{
  "decoder_bias": "none",
  "decoder_kv_group_size": 2,
  "decoder_tie_embeddings": false,
  "weight_decay": 0.0
}
Rows from block 6 of the image encoder, named by matrix and row number. Each number is 500 + 50 x the weight over its row's rms, rounded and kept within 0 to 999. All counts start at 0. Numbers have three digits each.
# b520: branch 3 second 3x3 conv (encoder.blocks.6.b5.2.0.weight, 48x48x3x3), inputs 20-29, a 3x3 kernel for each
b520.0:524450496569464490551438476527490398474466505480431554470514552547545533476550511554499484531514511437369394596564484529534448566514473591506472596519345582449397554541460545510493589475450594451498543386408533393453486515482540558450559527549523489473499548497574500439
b520.1:475435474507518480481586487523582415434512425475454453506553518514591615425554585532488486462486480426505426549541473546523501550543506597566486511558510503584454507566515443580535416668368546471441507519423516540463478548573449505543573556606525505460548586560416543511
b520.2:563504468591500435627480462501496493416413586490455550489571555525623464545514449479488433498555472571557427563505491514464461492470505578496508600499461480458488533529466582491407603510447515537527565443480522424550420430425490489489494459542487483513510519504514427430
b520.3:591616572500553551534584562491482478410484568427461585491453557451484503475435429546443424456396454485441466448488481533478496413435498500490580532517551513483520554515538511474495515456434452495564461475448450560548413468434479532485384430471517518526580494509577508511
b520.4:582499365492411348409433436524515514412484571441507619418530490475562505535434372498502524553555496447548540534525518505517539427540541552485531518577538374472518465563402422456416413435507530484502585504428449469506512595637469554618462431440483471607429488549491504595
b520.5:511497493547526504520435433412502422518490501522516503531520457471543491453470530494412389458438494448471555503460444472516434558546491501408525505465472513434498472480479499449544552557592423359339626494401618602426445518458521523468516603613467459430487432408455423405
b520.6:497425395586547478599528412424443473510453436514533478460648536400447466403460498489476427600501556589492512479526529462467468482531512660502478521498487458450476494497549493437487442510510598416416520556519421390420479478512543446476508559514532512548512494500437417512
b520.7:473509505423447515431482433465573546464537608539486532465504485471531478519549468404598578420477586458499528500506471561512523580503420465488435416545457462495470421521453480527519496524519561525454486571499456527476533548580575518492513507488431508507473486554479483445
b520.8:602494498463465468445506519497476491513508551564555517512473490505452462438460486464495468467557551435500496514495469517466492468489493563495505510515552512517522455469502459450542430430479580434478512526525473471615521554534524464441484385433439466540452482533441471456
b520.9:499457471518479483545544514464532517621582479641544490514529555508530545457467494515477528544489530569480438497476443471451430584574548569559471556481518476455499504514503530526526536556623482414376527600578570534457421405443471482504537549577519563514524525484474502517
b520.10:514480395542487432575456403507498565471443420406487515539571587544530557565526475565424476634431386541485473531610500509567500463506450592532504566528465484533415531561467551545397555491451556509436482476492487423407496410443508521531369461484602557550536512488535516463
b520.11:527439440532490492420476535496427515483542487401534485433435461516459513550477493519370495542607544495609435508524526476521494424457424485522555523486498462586425503473579468526443386484356457477364458448550595458560451508423470609536376495532492470506484465515524548417
b520.12:530549592517528587518503586527600614374460554468471521464462371498451505490425512567527513468492434453511441561542551492505525491459490637418555517463590437450483500456658432410620427401508529458530545537452539556491494472468427486463417446470540517477521461493471446467
b520.13:472491568550482542506460496515493514503424486541510472539615512548565518549546530598604409503467411531464434504462503509468534450466486617576482620577484560567402516516476563514501592564540524462554511474545533535541501460521483480508488497549565532454677551471586539460
b520.14:532499421488488491563492476323324584511453473472530479458624484548449364528513379411462476465513498469508577559549536467476538519475556540657480404539482438432486474445444544519490490515533563567434434422533587453520479486531507502537522578507523487541426521538454493517
b520.15:474444422404466516469583495462567578504542509521512585495522468479474506497509469428358511478467476558555552499485486492500470427431449496447526507448475531563495471490506538584542481568402470431396450512535556456542440418442552489519400415453570475458412458496523523498
b520.16:494505552518442533487449472425394543419455494521546476493527464580519499580521435534508548470566538448422406511522511537459526537487496540453574528468451470488485565367540543461447496506466471511583364502541369412525530540487488485459475410407471510534546599554526589463
b520.17:455392493610455466508485457605549446540526506554477480489559479511546479490440515392502497492530536557360421552496450503498447542546545544412499537461519539448555562514517569456551438473560506378560508479423471508476490565528492539485512530470476476507488531541442449510
b520.18:572449438543479446504436469610482484547408590541439558407474483480565473388497441512493472522496500530527536457520460507499466507523451381515462585515469596431561591495477491466500379424532468483441594476560554493508479545485519527504456395377451442466492453496485471633
b520.19:504656569496514497494440494614607465463454497490511537585506480498531490420413405589541488521483548407482515521489491504479414485361390455433481517526517466440475491528474418470378403473471444481421552524380541461503517505490522458509453441484534526450540516508522518552
b520.20:479487555466538553469515487559647427435524471480500592617417406492503547507486471509490461479543427438552533486472456418497450525528525520386492482601502409522490412545460429507373500491459408458681565524481440445459477590515454461501516498540507431481484548524487452469
b520.21:406405479479472574487408491626463437600455475538405560492450597475516532456470461469496484581481521523449453499481474537490490522478564449581482580474506575435530588511487657501573555436518461536421487477475537484488516551435481557517429456492555500478488483542501465501
b520.22:465453428530507412527573529494465486446473573539505528445528526483513465491503476572544516455412468518469459520567544528554499512496442595628480517513511447466490526538426459491473492455563486436453530427403491513532505481449476418417528550529531574622474463547440409514
b520.23:479496415421507581524476541467530537591458528608486514605440585568484434501574330461402473530489456462539461548533495474441414466422477464506515460460464554478537461525471418460469519466578503516477467527576531384538500508475479469470508479467522550533522456482528522479
b520.24:514432544503480525436474460441423486408404476577458522512579517514475508497456426505438428536470454569509418575562570483448486437427451570438513441462508468491574409405548437465434524452523576388462468493536434441537458421414449460466473470468565545551498466485553451468
b520.25:541518392556548485560527563413459450466424521509523547554580634537573530475488423413528504380475523446548582519547588480442474474464485440565490434494460442390521507549453407454363449379553518575383501540381491519540510495521465438458392406454478553519399473474476428544
b520.26:456495528450481489523492506420487521478550470633489441476472446544485451529530487547502510475506533498578561518488530482411538520539602500463489552548503500484544486492521561511529641512544469408454469474541490536553470456447505468505521518590451449436541485522659626674
b520.27:448483588443487637448512482447516506489589468465584481638445578582483572547448587462426535467538447463511476565496539488494488499585600487502639420448485444509483532435482480478474523521445474564653405454551429512363560565491474513432474488488575527596519525497466494484
b520.28:660585522540476456512457400509538616462492568541540372572540595512465508535414549564505588458448572579423456535486458503476485408465469458503474477484497518542523489451513511442520514457404499575497433503520457634633518563543504459467462457495559525509543533553562543518
b520.29:468513586456533464394461493554579470488494479503468435529458361488541469469526560504552410542506513496488457509468498540479535504478426561567442543566509533526465402502583437563568508514434516435457558505470556577521513510503447522515460429448519476415551534454581559451
b520.30:532496481526476523475482468441441438512542517486561574550495410500417416450398449483396400521408487488455517486439438528508509503520569591454501535471453542494443506418414490462519534535541485463471466389482537507492443461474469498525548547579490437448498444459422406526
b520.31:528564495434518477367530534517489484493443474395448545459449553444526476513534409475501466419374448358402411481524499534487505543489467548443585552463497503499470452508503508466432495470451516495608555498511533512527452405499510453485478459451540547532466425462455440415
b520.32:577497591482491492495439447453465557512588456442455471476571481582424483562521525604563595563553492546535521508499532510518482501515493538503475545519527578562515536491562465434498500453469649577529493485518536600521528436473533443474455397444468503489450486438548531490
b520.33:517485494491517485466526496419496536519529429569505439456550555513506461524528518385521487495517513585549469511524509469492488469427384475462495475413448619424540491472460501503545497490560536505492445522557446517483501474499492435434440436318459501496493500496531464467
b520.34:432424454479480432544467419486518596479538526612545531458491462562475467515495509439550536457410489556502470535522526550519489484480525461520485456477494403531541481481444493526451556575511498484415471528522482586600484506491508414475499525536363494440414454465415474483
b520.35:522563565478533587468566565485406508405466511524478588415458515417504487472458392600559460415485497425445442507477435544470492495481395450461523459489525491459494483454455451431455409427494518555500434450464477532544495440424421445472515469455541488452458460491495454464
b520.36:536470490446482458475528386603576587530692569456558434477564489487487509457335530547413414556498527584517430498551493523515507395459464471477432459454462441475498475527579337462529492505548484453404531539451549521487528527548502497432484448552449528499490486458498383467
b520.37:406407462515494452503477507515561491477492459470452465502440475489454518471507491424497408478531464430534397423465478483487506510493474489497560483541572447475551474542527500525543503483529459422553533511468614534439500544520593569480550493429428420479487484596391453493
b520.38:557552552454510635496521521674440466524470513505514483366449483473476469433486461594625559385498530486485499541552524515473401502495478544461483538495439425470447565530447448467572569507497458467557485498501482457399539568479407445401549587526482498521507481512484487450
b520.39:432441472532610569538588538516460494577524431496516462457514515496488516483480497411461436479461547472532520472527476518486478561567573595595473459476512497454519561599525518555628479475543484509435504543518527545387527472525559551535499516509501481459469457530468458541
b520.40:484598648496535515426489436478491406454555557379504544555453476433464412477480384399551545498536569415451521489445451505514477536470423490380471500358411501426454429436412442468468451488521464424519517472417460419435538519462553495543447478474497491501492485475435440475
b520.41:428419437449490456506464492448455530520502520536622646488474428531473519483546505374379441482473493476532505438455477449513567532541550449491496460511555461460510479409459441449433502574587398445483443513584576510565539442423587496470615515569481445527520563579475484534
b520.42:518599676446619623463539524503516514510511519496499472499450457483457471488455452524570498526522490560523400475454458485429473491492498458521530463442495401435510476515524429450492482494554434597620487496549469451464604639506508508527572558521470453487456472489436460419
b520.43:498449525459504521513504479516609418498505385519427456504492383520497529482445502512494514410429511448431380499442469503526513494369421575394487525484520491534586516484451498484508515412430507410491507433391555632541499475431469497461527401402475457428493491482484476470
b520.44:473499469521484470489446457562593564502562555506566624531567493543553540561547542463493563475435448490489552529535516508538491504555523456449475476508550466565469460487444461495440493480554440386436519507434548510440532526476508488517494520561517597580541582628538542525
b520.45:486481424458440552440453493376402511393421511502540456482555536539572454595550494402457493401491507452420541538559595474492476525479468510635485444562511468471513460526433551426428574491486521429405444435559360400496364434418560507470524596440478543499497529521418542484
b520.46:612538575529512464472545528561467515454414504446537564426521503390534440517501408601616644440478488390533563522461475635546500525507524608457466604486426529445479475508412430555507452528563581483456513417412450493556570527525495507544492515501599564463497491493473541542
b520.47:491532503515505506442474427458467501535532386450495427486536515526449578528447626501458463454565543380515464525536507484520494489561488525516560471480542467549436525449539562489440515534432451479431445544440468508397447446410468526472541568531505525534471444559528531608